A small image-text matching model, trained from scratch: fusion encoder layers 8, 97500 training examples.
Rows from block 3 of the image encoder of a small image-text matching model, named by matrix and row number. Rows with one number within an expert belong to one neuron, the router's apart. Each number is 128 + 32 x the weight over its row's rms, rounded and kept within 0 to 255. All counts start at 0. Numbers have three digits each. After the name is the row's rms in percent of the matrix's.
Before each expert's rows are labels from the 100 images, of 14848, where the router gives the expert most weight on average: "peak on" is the class under the peak. Only what is clearly more common there than usual is listed. The data: rendered scenes of toy objects such as cars, trees, mugs and chairs.
# router: slot weights (encoder.blocks.3.mlp.router.weight, 32x384, trained with AdamW), inputs 128-255
# up: expert up (encoder.blocks.3.mlp.up, 16x192x384), inputs 128-255
# down: expert down (encoder.blocks.3.mlp.down, 16x384x192, transposed), outputs 128-255

# expert 12
peak on: pine
router.24 125:126111094087099152126198107116140190158117120128130142094116107121113088089128095140095153121142170175125133129127061143124151144117110130136140165163103110115153111115176152096135091094095158152091128081136107158053126147111216115135063154148163108131149130097112163070106085115108071137154168151177142150112127136126132169123082144098136184103140125119119111073126086135150151162179
router.25 056:129171132114080173089142089098114222101108130108105099158138144134118160106142104145190126141102159148102119143090059141096135171163097183167194123154122129095127124112149172137053102088169114152135112160145129058146122127072147146139112128145135179105164133128097120078099124146152081136161072160191140150107061152103167152141085119099129122104111146114140065106132109118165086174194
up.0 048:138107139142156133159104140180100137126126050132155161130116134185139132133131099124187175130051199130115152195107144190126115139114156140152130139194178113124124106189172087121071150187149138101134115143102147222149151125132079121107139138215112101113129103180094112198092151140150091079089172111152109106178086117140114139142102130156116073185140173120171134090183159118116148151191
down.0 050:119130075144114184126098171185117123126114133090206088113132115153149140161135094096092082167137163065152171116089121118154090150185144113145133175133077079146172140137163080124091118110114118101116097070079101093126097145130039059103108175155102119110141166095128092111133176140151113125039125145133101119148180114174161109100137125068071124159131144105116177092150154103159107159107
up.1 084:144083195114168178121122111165117091117066134105164094112181180204085122139122126108112112115153126177159161172079139094055151186153104168161059213114159121175137081205096203110121197108131110098167124133156116136107132130167118126123146115165156161135132083133130159104144113199150155142127173138105095136135107148124092114091114139044165127160157163138177115139166156164165105151125
down.1 095:113145148135121194119200200133140103132154085114149128140081174073173121211151155142127158154179140129090032134119200172135134093154106129091141090192143134147118133167075137122133153129151152104137110125148123068155148104144157133136102130108161089099086165105136137111082148155137156153150125098094150131223129091145128130166124133142111134118110170153134105141060109100163156112208
up.2 048:140163194138077139147106176175158099074158181162148095108156117057107131164142142127114110126152152151081138119105092137146118135155174149135165171176141113156131117221103126137186138182093153054137095121094147129161119119046171152100133179117144082135063205103174067097148137111175177158124152049105099161116059108149137137160154162143132143196088157179117134072100143113131125112097
down.2 051:105086138134161170129145150143099173110093123101156167141159114080077131113164183115134146124130093082192082177110102163178085076139147137182136166148103154072075108112106083084122174131136148144204092187150167116109167142121100076163124142058090165140082159081168098162101098119166129110173136189187142084125100099149175113115126088115142094128094193096128139127136153150154116117179
up.3 064:161155124147137120120141120056093108208126152155150127084190112109088100153139122117140078130122064112126076089121194130157132171103166134087121168145195127101127139109121094160126114070158116034122120104099196115129105138133111066115126067042112141129104080133114194146088163117113077062134144105062092104121108154127128133119169111088169108161125126175149165217160144107142108118130
down.3 063:182143197149060105142145087179177140096133131136206193130121108157133144140166092132109173072171111151106092116084148121115095096168219132153090074129066176094135087125122138155144137118104137167148124100141142095184099162143049115071077092135145146198122140141122159169081155098166137144151168090104158160193156153164116108131154168141127067110059087150156132094154122135123139078141
up.4 105:131115146173224153166109131128149123128165145125197112143123131046085159108160150097145128138116162152160132107079117107140136114134132156120104066165118137171153143155123136132139132065157119095052161138108135134145158110081155155105092135113174133127162162135125098117151142196101097121103111151159144149164133108104114114155146123117072157156113136137117085133113182109147226109140
down.4 098:157159101108091167132148160129146144110102140095113122099124134133138176101132137095128142139138107196085132131157120168145183112085076099150130082085095133092122170084073191127131160118083156086131132151095075116117125173071103101139126144168169117082143101097112090122098157031132071140119083084142135138160131067133133077083141164097132125140122139128125109203141069164135170167114
up.5 088:131160113095154142096161087125081156158119116166143151163097115146121097115131186138135139138169123115100157173095109117135149139126121083091172126091107132165038122116132112135133155098088153218160203096139127105095172138176119094093080123060113116148141138122093145148090127072091051114163118188138153147125149117080131116091091111120040139147117083129100118135089120062156135159150
down.5 089:134171115112127140167144233154162112168155129111137144108071122105126111153136143101083150186121093124144133074081113126161129134133146207132091083107060125081126086145068154140127148151099147109144106150168141134129124141211138089107158146118128069103102226134107188188148132195140166130117056084046105122101137127100153088119160105097142180117153111117156124160169092110115182157130
up.6 061:153152156101096149153137094104135117129118076131164133067079093101141093117107122148124153114168143133110139110095140102102143106107106140075159163140187173088147199132160152145164136179167157091127221084117110089084113152069143131176115146142133084185123132180125103140098135135131178094106147131129126143127079099127147157137174098118140085121152104120145115148057114111127105151186
down.6 060:138135126092146121136134094124126080072069087086136156153149156176107143117110135089188108096071122118112089143118135155127081102139176076162110134170093097182018103119131144180109162126105128168120089188097142128145089156183106138140091105185130116070171117149154114111121164124095120106090110122071082105159108123164109160069091112159101090189096111121136125104100176149071133143101
up.7 138:141134122166100119164120105121123155133122098109096122141149155093129134066167154078145205165109163115199131179113150135119143100136152091179116199079136137111131098169121098157079164146129167119164184116143084158077165097179151160085111146131105133142153150098146149133135138192095160113106116144135109097087133158022105121125102166125127048067089169078106117196142130136140186171118
down.7 132:141148167090095147094143160092145150129128109108156185169125158038163077093122202151123154128135140195125117113119132189156146119172129157144107139151128132091123114125089136102124087138169149089122107089131128129135161158146149088114109117133158058114072134077118128150092134097192170136122149096091150124149048108171223149097153114126159161153094093090174114047201129110140153117111
up.8 043:112102146141090156165127097121167086109181157116142064156203167144115175144196099133139142134203166110072140082135151074163122132173114200102098110180139083136115159158105161135075136114171065088108138122136178138152164146067092159146152115113161098165098140106074156170095163076122129093106116077132118158134107128118132092168116120108138160156161098126125148170081101095152169157080
down.8 046:177087123202148128068166151131148130147136129125067137053070120117190094118077146170146176136043119093130165176130145165099122097147065121167165145151133139125076084115128146219168178151132162092105129126084137105175092118122117124186149151132160161130098190170148129139150118143147161129101143127101098129202122126180137103131078112129103094151089109150137089107135159096129099145128
up.9 171:168183119061129143103138071134156173083137170127123124168115079152093133153092217120129119129163097147159124114094117145152114151147106187180119081172111094174127131121104172090138163130126146193065123160172123111129127101150127135180124147127119099096130164152124134079130115098135126139145126100070108139078099101107102135156092077152101137111088093177154133135147124156099189160165
down.9 173:125108141191059129154183136075123145102183075124138162111094132113141098098104201182127132129133170118127092137143167090134137109120090148143132130112137155133079116114130131147192083144098140139185153130111123079131129110096114142139169128144111122151106127123119117118144125138182149211215129140091153134160126052083079132098161068086129076150110182159098116130104107115116112162172
up.10 120:240127106151144167119131145136143211160103086124099137163156125107193163089099140134089086088150147163137139118152090109128154128137123163115094166180094128144158054126097168139152114152106170141124113091148148113128122129124097042124090157060093158140102126098111101154138107078128110097117145148167127154157115098110149159111094095115137065132192125098149106114112050124088150176113
down.10 117:153161143177091100117155120095120116151143152153106169077124148072124104147127093139128122102103162168060063110132100161120102093087092130080206143119137158156113099102162127152127112198120153114153161138101139122181227152195120129144147143105137161089115146159157126193136119161144096155154136173088114126150134123134084118086102071107099152120103132143119076175123103131059156190206
up.11 133:133006113140135137097123101146134077140175173133167101058177194185131129114163117113165120110151124134104150183144185133079102164136087181137224101085120093144179137054116107125125117149082138138147114117129174169130136116068135155204135125149125097170118142149098181060140146169137126110109181151094134133078179134139076141109131159161165120082125144173109127127123168154150103117132
down.11 149:096077085121079123112145142155103070104096123137095077106108139133050165121157072088185082199134110068176112152104106115185100119124178146114194106126112082116119125124145126108155119130193155117082141165086150150137097144100091134120193152093185176131153136126134106121111214097144145101141146057172109158068131190190123117128161112160138112083150112125051184111101152151186126164091
up.12 040:102091088096137215103120097096097119082117112099123134145124159128126112138118102167110090099142106155142090146216113133153093141101115147137125147116103121127146090138126235132139119140113170190093073097066083129163097131101166145160131037157092077123161106152147065137123167132114125123118124166121079098165127097152145155127133133153135120158111148087105121155097079185091151111062
down.12 043:130072094110131123171069192152118153167171132127127131083157136082113141149096170148136110110134099116117094161139152085105145158143145163086145062115132116105138109123112124172110139143115068120138149139154197147109180178180135127135124137127154169110064146114087141140133128115191191141095131131050126163081137158169157093120087132151113167148165083109164032112165139119151137092096
up.13 077:132091125154090119086149127084158114097147094141126163095183125166112114146133155168115158111077179107128142095150174128161062188104122119116093168126167056109109169124145136092130152157156165168143142109182132149118119102090079160096107069154092118122154131123097112058087123066154117077150098115109119195138189126103127130088160115115119154164109120188133119142098094182131121115155
down.13 083:129176113115204152142102171183045076083136167128123117098160180109163129095088141129130134180194194104108097112137139154111136120137128139127095110091076126138091162160192162134148154083108132040101110088111145134116144123122131104172132061065144109139116150155140151167149136154152096125196185101093079127109078158112082150155100138160121152119154131066139171134139122133094113147063
up.14 032:119177169095120071194131108122072107133181108147117129112086091096031083096142156120101089175144185112157135165152097176078119078157097123134127164162130104131182187124125108131136174128125102065122168103097145128138182061145070142127152124145165134078088126161087163175111142113164180118069124119124134114096139115079174136159139178105108045149121116159105192106153169157119109085070
down.14 034:098112133136115173144146123176122146169103151139090180117150144086131149151151142109124109053154105103139109107111172138167159118182126096105130127129125130133123147080083152152159148082122086145172168157102128061110091125151045090102124138099147084150095122093119114161103139084189151138076105116112103123171150127201130083157074078136120129240123161145152159217105098090134075131148
up.15 036:063110072115139167070132148137126141125084113155063129107176153059120117079116129171127146172206126119146136165146087149121190139147117174166112132103142074126104139172112107123112185107057132124086136186071128121103175117131106102099088120145109101145110107113148139099146176098142128147092160105127158145163143106121145165138179147203126127119133128147123114091112148115113152170160
down.15 041:151049108132152166173095156145161138122150156103148131110122149129197176184127148105059166131096131123140097091073169149088143094118126135119105037098117167110140149114135120186165069145153161149149115139196143103112162150092116037192143139110131087127108140141115154163104095137130167180048118122061100093128105106176128085089078075120106117117138096129190166146096102133214116072092

# expert 1
peak on: trophy
router.2 141:133146126131122130182179139121184123091121107080162104151135136057146054133110160190114089148207114150105145159117153081151131148129163187094146080203076134123126171161148160149107153133076181175094148104126126138104145082162145100097178096130113141106137154115166122083141138138124131081131114181140154097101122094132122121107175116120118140142165119156168116158125129166122153155146
router.3 057:114100110077117175116172168144105124147130084126113126093186089124154092126098140141118122143105124105148131134183131118126136077148142196148156113134110151137132091158097126065148117107158142178107177114136137118129115129057140119130071117117090136101142124111076134194020144068168127088134094160181052166128093118151179102063167134115181090202119135111127095111075106153103163133130
up.0 059:146087090130112115139120093117131133121162174111129114137144082121129142097148076124102131138125102126109190120104117153137138082122119170156162058110133125174119057157103111117113106186161148154144125137116090151130215159144117093115146099091110080112140156148177114147103055120101109141133125113085143185193182153119168117129158191118127147137130087168134093112091140117100141166134
down.0 060:230150114090104136120131120133122130140196163111132109121114114128180145122120147092102084130133180116067165066156099121090156082096185121155130076085179103104188130173053107111140179172124125155160183157161082069071122080087104129202145126094139157101091074128109133149106173204169141075155127122101124168128190136161136099153078165093097136142167164147131115123146133145104134128145
up.1 148:161103163119114113139129107127152110120181151147090076127109153124124149121057061076130119165095124122124132205157102138118107140136126167117143117128101117165097063097163160122097151134060037084130124212144108159130120138126172109111139150139108143126149130166128134185158130188165144142093171095193090114067097138084088099091087162176111107102131130106113171131107098135116120060096
down.1 135:090077110137172157108092202129125118196083107105062092107140162125122100129125128126150136145134121103169116082078173112099143088057117104107124159066114089137160134088114116107112104122105141138137110075146130177118150116086108127107159117123163169077126109111110129191127097082134160098159094167122088064184119146111158182119067150089140089139116137104133148078160110129115138134088
up.2 044:142140128074150102119091175127103106112123092154169110090072098155076114015070092116111167174172148104125092161140208115167095160122144173187143155093076141149133089086152167063146107144114069137131089166119101117121049109093100062217148121123139177172088087164124119118163105115132166109137108142183134139200114087147153144138099118184105130174141108118094133128127129112117067127126
down.2 048:127129115132140125131141092116199108152090078164102143131148145179133217082145069141140155137153116191147144134107135075184104125146108155149079098181116144077130154158150086162171168091107144147101095150103117118138158084119125104084128141138142163137164132141128111176118170082110135135106132096107169145125129131171147138114108081129149093095155145126163104139193068151159112158070
up.3 106:215103083106118103135106126157121118151076062076150146131108217115139126127120113163100144099095081171154081093156131132121104202100124136162125160094097152148107102187118137122140115164074121158101149138179125132129160108161167128140115092148017082103179086138116120137137105120161081161127120152184082143162136096073112110156121094172126097141095043111094128193166115207188115109118
down.3 112:151141115056102126115107166145158123114084117056139173137119181123089049146143114092116070138120114153104092081138140104095134105142097106090115123160148109104151134139099207114157143136140176125122128074162168118144124128138170137099117130144106088130135120111127153125096155098113157126163134091067104197149100075167141092136170107141138139096082138144116091141071090139139108145102
up.4 066:207136128151100153189129073122124117171179135155092130133090155058131126097115102156090104088117130058102120148133108133098147137122118077089089105146104115104169078178161155127150159154122126150145135152121127166158094151140139086136115086128112096158142166123170174210162168157152163067085143130182089158154096100183147084099138052170201124103112162150163111161181154151072116087139
down.4 066:166173143126125056113081084150095086118105114124151097162123131103098168094140055141111129096117102086135111106117083139095184148103143124143156130110155158095146142050141150092153101172159097080145110129097091147095119182131104153088075179109090128128103126146078148172146156139114176118114154092116098142112136159109100078075096168137119177176130142181082118179165136144077111144123
up.5 137:160175157137161147105126115105183151077072078171157109140106158082138137139173172138087088123144068073155106163135065124087137122125124121118090100072108106191141187188167126140168127124098156155096070146149111104105186164158144117131095155166134081113127094158133099132105140127138142152080110140187160124145077094124196151055120080100144144181150112068090134160104146176158144061082
down.5 136:088100144120125137033197161133122069158067134157166129082160126155119090095091097150132121092107088132155119131113080134139157124132127181160140127089189112124128121159083110126089151169160097194122163091142107111135078118095105146163098128158132065116122115087163109135106086125133167134092117111132164092194148141138130190134137128092120186176129112091157134118149136174125148101166
up.6 150:168185078189101123158129143116084107125134148135134186102181127082119063064192183102102151128160168121104144032168096111142128135142113112242114146142125098097116177158069084156130106114165170172118141105111087088084119151124128162133132099144177112123162171129146109124107149123128162097155118139100122222108108164066105137121168179103157173115134130162144136186116111121158172144168
down.6 150:126073063107055194184149034157114131186131066091167136071118107116164122118136077137160132143129081076133082111126131089110139135156130131116216150100177141141056072146098118123155124170096168102100165130071098070174108143115186135146193216170092147100123134158116113083102116119094115129093128157128137087106167094156078156143172118163119138131119124120094141168129140146111183196124
up.7 030:182110095081166138048126134105124123136145148139116148173161141135124153094153073150120120132062085089135107130131168139152160196178129186158147131109181097159101140133178150086163082206130048158137119154151139097103097158152133155135143069088102093104116080098137155102119157087147074144135145055085070129156139142155119104064200116113116177141186161136157172123152179107121100158076
down.7 028:187088107107127148105133098125143142131106185089128130131129086150130148089110105090176068139125159123117132115128119116188099111098108179091123163188099177070154148099113114121145148141104157104075105199136106121135118149100117071129088105103147176138099185154131149136133122165128110101132098101153159153139135081122195130117133114131158151113129083170123049199151138157147116068123
up.8 107:183080141131137083138127149131098135111195152093087126158130176111140109160131142146150110205133145128138109153129103168159123148120126127038110153138122134116143154118132125120145172156095140092131103145125132132097126162145170086133172061115136124114159101122143156128158132159111143142159135121118162010189138124081067152186136138133142175157071117216114109113071122099148100133108
down.8 104:134112161115085171158120158154128162195125161145073107130085096091114190164087169154109159122126195125126142199183109183132159077094099102122118123097132155107155170094124182149160095158113119132137171163177086084081099188100176104124111186150149099089141136098114141132097073148147171130142112121117150096123140091154112128172095114173127013124106111189126162167158135066123139150090
up.9 076:091147180139111170118119151152161156142164207152159108115106118141129128160131154149183135136125109093114162110106126160112139122140171105134139184039143125135139051191154126132147118189093113116126128119087134142069079150145070131130082100116106083125097092096137140143176213135186091118081117117116102122207178140137146150035095093119077179100156165103114112096187167096132121102084
down.9 073:075108117124194112096079152159088103146112141097080136152168146141112156130147103074188132175131157091087091154137121104139120160100118145107094117155104152076098101113145109082098119173108147084151127168127150167082167183112170195120113126111077150112150181125132079133122177094136080138140135108163083140126136149099160079156164131147176156115082135110096046215113097155116138149080
up.10 115:127169104155093122133165157095128159149134160098161155076170068110158145160161127133128106140127154055105069143076169138087132156141116174119168123148159121191123191159110132153137129092084144135123082103083157088155165152178135128140124180079141137100136124173130198119164211104142126155104094127110127114140129068160141124091130155161135149114080096152162150096169077118113122154106
down.10 131:118142074085125150049115102151125106158116125071129114119141096067180116148107159136127130105151097119174148143165132140148176180132159150132157162117187109139173086144119171190135139114130145159108099149095138106118124136158183150157187158107094119128146096102110070161163112122106142087157183144113135125068130106141185148155183063125130098193155139159133173133096144101145166115125
up.11 107:169095185103143160142113223122096138182144122098138117140055100108116136171086085131082067080140157106122155153168085091129150086118159104172148107107135128141105177125139067138103141132055097123134168104116132123104145093111136170145113102108159115103009158144121149106173166140142119142148099129139148182171180127077154081140134142089078110153160075112121143130060160178047131151114
down.11 115:076086089143128155097079082094103073112066100077098110117127223117130151119118145161155141115141084089140192082099181123103188119096160132123082206132101122162122127168127132104076215136128071166154027105111111112103066169137115106107161150090173139126137079091144106113160076141121135088094129104145105096124122111084129158083120152133186105154152115112154097140146086083129169131146
up.12 165:092127123079104131143097107192109125128195161121153114115152138099097083082094132136095116140074079080100115168139104160133100114136141097194109076134138143101098066089148103094153130148123190146105166136156104132131152205145113112143131111168159073118122133053135100118138101129150175162154147143218130101156129187097096127164108107170151138157124123071141148173155115159151190151140
down.12 157:081094094137100092082154118160149114108121128114100081109100075135103132083130104133138094093169114097153136132072152132158080029140091173119112131106104151102020086093124199092098152119155144160156125162114111077150091113167191132099137135081075158154102097194076111148139120071164128146132134113139143149119086162155170097171121065188126112130092137129078170076113132153113139101137
up.13 102:118115087075115146175132049149130156093134197204156115099106154112082156125158125128115110121126110099097120073151111115110109100080155138104124057074103149174151046097120146063152119133146077086136156154190096162105140162123185082130040120128130141079095109166073121147156144105129153125172152124102112151099127156158152148047097074135161163126133110111123167122108129175086155120156
down.13 104:159118188148099176179128098118087132104110110131190104100113171126111116138138123102098133141124162096201116158159150109119115073127144145098116153079106168141120162163101085091111166104112102128148082119167142106157103112098098137104113141139133060109156087100100103162173167110133088099120166129132138127162089165110156155156111119119105128102109129059074129075160047132099120178109
up.14 071:095073181069113107142148135165128114122134164105167140149098050165184127081149145124122140157137127119154125103087158135145090091149153117088183130099104107127125092121125159070162123083071173090145139130147237105114129140127131059125091183129109100152176118076144122165095082092182062145137145150081100098144162074121151099165128165189136113121093084067084116131121133111067184076159
down.14 068:139131174158111123109144114122120095174095179159193156108105158128167153157127095112179130091099161122095109124116112110124168130124108092166118102129139134166115191144137110182093151118170133125102054156133100096132138136091130138140175138109110104181121150152114171191161143093074158127221134063133133125112158129186119057155131114101150083107137135183143143123158143102053067072147
up.15 045:113120138095181152146137118103106110124067099101046079118088108093095119190074079160130156187110127173077139134108122162115116174078175091128094129098143084168136097152143151121110109062098112133090122169144152127115127083135188118070127188188108110110049162174104097155128108128134137115141167011095133092135144130150094127138163165123197120127119115136112109192120204091145120126162
down.15 043:122099142112044180120134122182201093082190123206040139090146141116091222119127103079175079090109092085100110081123099073071146147144151067181158114167127114113135121093157085111080168122155113110162128135163150097104127115095054107110102121122109099123086146125178135115068143148116132127130128181141131148158126145172181104108075185108139112159134159210079175136156095112106166098126

# expert 14
peak on: mushroom; duck
router.28 105:138119217153122159123109134101163128150084110156183157181093155127121099173134170182100080089227078154126142125070140116102126120105127127109069113148115145170185155169092145106140135139125146144086061136134213109126151129163098140126126033127147097127115137102148130148106146152106130138120103125076136130120082121144094144075167076093131150130162197088163161141090147078119120105067
router.29 063:098114199127086158067165149095114163110160122112138093158153101109126152161072124147165136111125198150122140136103099103133170163101147159097131141140157142123176147133126166092102096109162090135158165142115135155218148143130164087182148118068106098148122160131119144157121116086195118137120187127147095091195114154125141118058160115144129137166135139162108066131113150120158102089138
up.0 069:114167119093144110151131172100176114176150111120101110117124079166114167104075161162085118171133072126119172076134123095114099120118145133074153191127087131103165178123119125155157095157097104129101090139190144116131124104100106109155143144096130084137083171114118173202136137192106117094122125112201119128135135099136157044134124126139174137168107142160138154127153140135164094061103
down.0 068:136135180117079161100135114132117117182121183173089155079154038141133096125096104149152152148123134131092075126090118225121114123083088143102135177092164081153114123113211157155147135110177160078165158107080149077135150159153157111156135145129140101082152163151133117149101157074164136117149115118100115181049085161118112132121159101129115090098087176120055130145123133129114137140069
up.1 081:173110159126126106123103106146112132140127103090168181101136091181145130083158126112147082109080099103151116160093179101124099106126143149161182152161198078094151105117153136107165119166116108085169151089090147085143088103081117134097110095230140145172129105152155119117121178133147167121138157111143112127146164132167110140132103191137139076089123061121111161108092150147058115100128
down.1 084:148159117119159184150134096172123103098114078092129161091161105085152145109080136103135179134101132134121134170089154146136133105175102127147043129121095191080164112140128094119118149183163139135193128186112135115180100075105123105140124112092100102103171119087096134124172132104097146092144099140114057155173091131103128115134080060150148039103166181162174156151126145150157129153152
up.2 152:071118123129126131150154119144139130158172110176117065104100112115089106162104107117119132098128143117116125165063130132144135076099129099144102093128123101162095159127113143160110177118133164128128098080152145118161138121107126153072122159143084129131076187105094139123126108131107098138094171153144157132175118127047090123095189127108111108168119172143077103089071097118112098167181
down.2 160:194091153128132127117140065108170156082119166128129124150131133111158115110132134107139173146168154145086154196103114174127089128138148175101164112096115118054124161106139113157067149091094129099222110144128158154093131173156095094140092127106151127163033146166157129050160087119075092094138155160106104170099143118184096159133058110146096146090099171141110163135134116194116078114111
up.3 026:173161141021190127130092156133135065150108197136182053154209120134128147115093098068089096059143147133181118171105144134063111112128111170119153132153090118039088122078149129102137115102097133146110116152070147095158100137123199120106120099130174133064175134102132159104100107081090151155111119114193099099119155124127104110132100088123113170151143106180124198160150126117135113086138
down.3 030:145093147199167177137139104107124151152137111142115127110116186067092116118122108153134150144081067059078142094118104145198127060159111064120113095135112153074132137105112137103138143157134167092177172144160131140153115128128121096145092134104130183089129133159111114168105120110216125067128145183149149126239168063171119187154154071160123076197083164085178080097076145130134147075150
up.4 090:166130163181174131111132144115128098176185038111118163099137123140139110041152150155142147128154168152082096154139138110094139184120120105156169150134104084124131113156110097135127068107134096091138097145109126143107130110114125135148148164135103162130103110130111129147139110152108188132113037113131131116145088112194137136116183176106188132101161169127105141114101176090165141216144
down.4 091:091099145079163167215127128199151160170131172125117154090139132052110159145122115114136152149112122079169126120095159152192071098211112165107145089229131102128109118098155154158076092142137135115126103135143093178108099119137092176144178142170197104081124195120110100160103126122185145104117087089157132103159137068165109179105118069135141104119136130153143127095015150091216149111119
up.5 096:174153145130146149110137110165109214137113140181128159163189078133115144128110106113124082129151093098138166118116102118161115088158152147119200204104092114165139169099103138082106127121141176110114161131127132106144090134150101156151142151098178139118157119077111071068113223135124097091134106127045131148146123141182180123154097138083109154154117111178087085147095097075097166201120
down.5 088:153120098159108135109117092115161143142137144080124142094079141153184155109161120125131141160097125074122138156115157128101120127162097129124138129123141080162104077098153170099136133135135100168113162126081151092111111192120161118126128147095146110120141128104140128136119146146148135169118094144150109125118150169166106159128099122146162120120077127103099085044168083113162125086184
up.6 170:112158125095071131180130097158109203110100072168136143157113091144159096082130111126135139165109155167112073128088135158141138134170112094139107139105093116170155108134082132071156136177160157118085162153088076133132164132130107109142079126131084144121108102145138058084151157106106118152081097178134161163142172163200151159070111217145118134135099148153172138124195119119185080159090
down.6 165:080121145158132104145127126153109116115117130134184119103134154128089131155110083172096131097124141135167094134117097141123127087153160103113203127118136103107140148090112086107093128100087113121108108082113104152109126096068072177104052105140064093124049108194121120074097136135069123148070140102110079116163150137168089143119164121221095178061098130153182125114081125154104115105129
up.7 169:141035131137074097161133054099095150158119255109163163116066148102164158173138076145157140139155129135127121109133116090176159131123104136116162065092129182128163098085122155111157111158091136117153179118083161129097110138177160139189167071053124107134161145099169139154171155157115155102159147129081147044066223138129108118140139148124085123111123113200108184157112140099099119128060
down.7 176:172058124115108135132142118110141107114161037086141150144150131119062066184213180126081144154108122134174089058075195170147136143128131168105179155109147104133068215159171148118081136098113151169076129055109135140076212153212134138130147135152109109116129167127100087049159114164120120136132119155138132130103152149131136165166152077136104103107100121092120142187133101160121168192182
up.8 081:128067123140147122094116123050092144165177171149043144096143137122094098090179135155130106118135165150127090092153122084110114145097156088118112117078080129153154207156135107113118123063153175154132103145136125105108080147152126059118104139130106121130129110196127147153174133121128136126128115117096151129153107135183150176064129132147198071106088113120085155072128148071131150144137
down.8 076:109130082199111134086110124184145123150117156143095061193134127159110176155093099099144143099093131157128097119172165111171118158205128110103114120123158185101162110197102135185122192140134096161094160170110180156075133082132109122142122070117095143161088182112117170101145099060177123086104167165120111100098122186113089112120183131147098091190160131125168110117120135185140129131082
up.9 097:177061148125085138147145163128121184123144194161146099136118159159150160107151119169135138137089135149111130116179123113110144064129142169087064152107105084197183140200111149107107156117190104159114151170112101109143096121109181095115189144135158157139117118234118153135120120073214146132144087121128159103076134148175082161107101149118167025120163161148126143150149190162186130166175
down.9 097:076082157162168139156105062156131080152133111189153145121105147164155105193112198104120072188124116141098120119080182110113103154152176112129084117135160096090169053175102045109149116077088184135147112134100136110123183144132090182129097071118108150090078123111149133067179064094091139157145129149135127061109094165172135124110174117134086153168112116142145122148141158110081117099105
up.10 085:052115159081132120106128107125163106135188128088117137093142090157164136114142147119153075152091078175121091121177098155117116138098166133202139143128115104099145123111173135114129181124109122156104133097151197122126163075120115154122165119124125127155104148154186103157107152165110067119094120170094170092114187146116114128103142112175181054115156056110090118139157103150140100184157
down.10 096:117155058157112141149160147115086128091100129167153093107172151100117118095102113098130128109086152185083119146122095138152169197133118108148137095145116056092127109108136082084084112175163146159100086099102109170193114152156164118115058138051066080115130136199116124125116122136155155101107130132131078142126139169135151100103181110132143175156147136150148111173202144189120152109142
up.11 091:056114129190094119125158074155103140148128128156132084120193176137141104189061188158147170166087103164074152190104110173136108111116110144080111088119093136137106112145126136131134143172138126115129109143139125105114150148125076133107110137107180159155082181172130124124158127187137158170069132151102090097151102124118116074157189107126099131112159139094178144143105101128208140172131
down.11 093:136128153155120095160162123115129064103149122165127125115127163130131193165050101172115101077082098135129089140121138081141166145183111101196102155114116099135145140127166109153101142167149125131143166107116128121208163158101037129157131098133113156171172166128117214121193111124095153062082078180119166153068109089167156107100154112168096117145152119141146124127188124136144074145099
up.12 129:136111190077187074125152141088131106161112158153090147080086132157173140154137098160108154110193061117118148111095119133141160154118140125113137185147128097171149131156130206131142099122069159108151108110120132081095057100157155097064097132161099105080045130123121104157100151113130130124133143129119128101092053137141139084153179160138100119152150164108155126095054175127125191140135
down.12 128:171113147114116097115124078142167164167144158095217108145171118103180165131089135117132158142192139108122163155108158131134122154152107169115152097141137142115103126084091197100109114143088193137175171112131130126132158113108128155157162108101133156123096137116110107189085149158202128170113126117131133089153134106147144065063181069105112137194187170182079171148016128131176129088104
up.13 138:124082158116172174128116118134145110097102102090080151098097120092105188087119161096147120131133109094129176203120170112119106109132127146158107186088097130136080086147139164095129190133117129161153199190171107117131088109196150124127103116063188179112145074130125101104171169137138120160115111074179161135061112158112181148155136158130071167109137138110124133125128096147124153104127
down.13 141:120181121173148126152111120123156167125132123149094109088142097179175180178149130143093149103107094126148113126114158155107109151124040104101142116148100098132181136080102109103161052178193139112102106192109133139143113141113156078146143171169139136079169166089112079139082086096057195154103086094104127136094170089147128158112162159136165127161167127137106136097206122049152193104103
up.14 106:160129153106119123176130117132184141101142125087121128122165101124106168078130121115102178151207158148126100169140121130142138107109170082100065188078161105040100166097100120154115098143051142136113131175112104127082175172143183129104150173057201139186120142052105142119113100136099134154124066177112159117067167140093134175079124116127142120102090113129147162167126205153182108119127
down.14 110:085127148120068211102152159173133146123145170152194084114143066141172136144144124115100137122100135126119096142079173201153146080180111149168153059184142143130072059150132167120114109091172148154111141108118080119157076163136145140144123094126187189145132153175159133148116124045157128101164126149102154130104144153162110122226132203213150093137159164097145182098132135162092116168155
up.15 071:154129161133186175078100163076149097116033152128167109107120155164089060154171121086122111121156156122204099146190155134087097129184128144106129166122135144197130039173107175131143143074140120118106104139126137156085136182239113139140098123158123128110167153113133183096131182162157142129107135168146095118163074114148106129136146117118144145146133172140137118166176112159100138075094
down.15 067:144176133122116117163112113189077095194152083123100142085081184100128156141100141124136149153139086170093079167093117106194134158142092146136126121145124108106127127154110093152149078157131138095191144096126119089183110107064152081106116194104142096104102070131137154205147139095149098181122079158147128137122078094187163141093170080079159073132086134110142140093079145123102155097174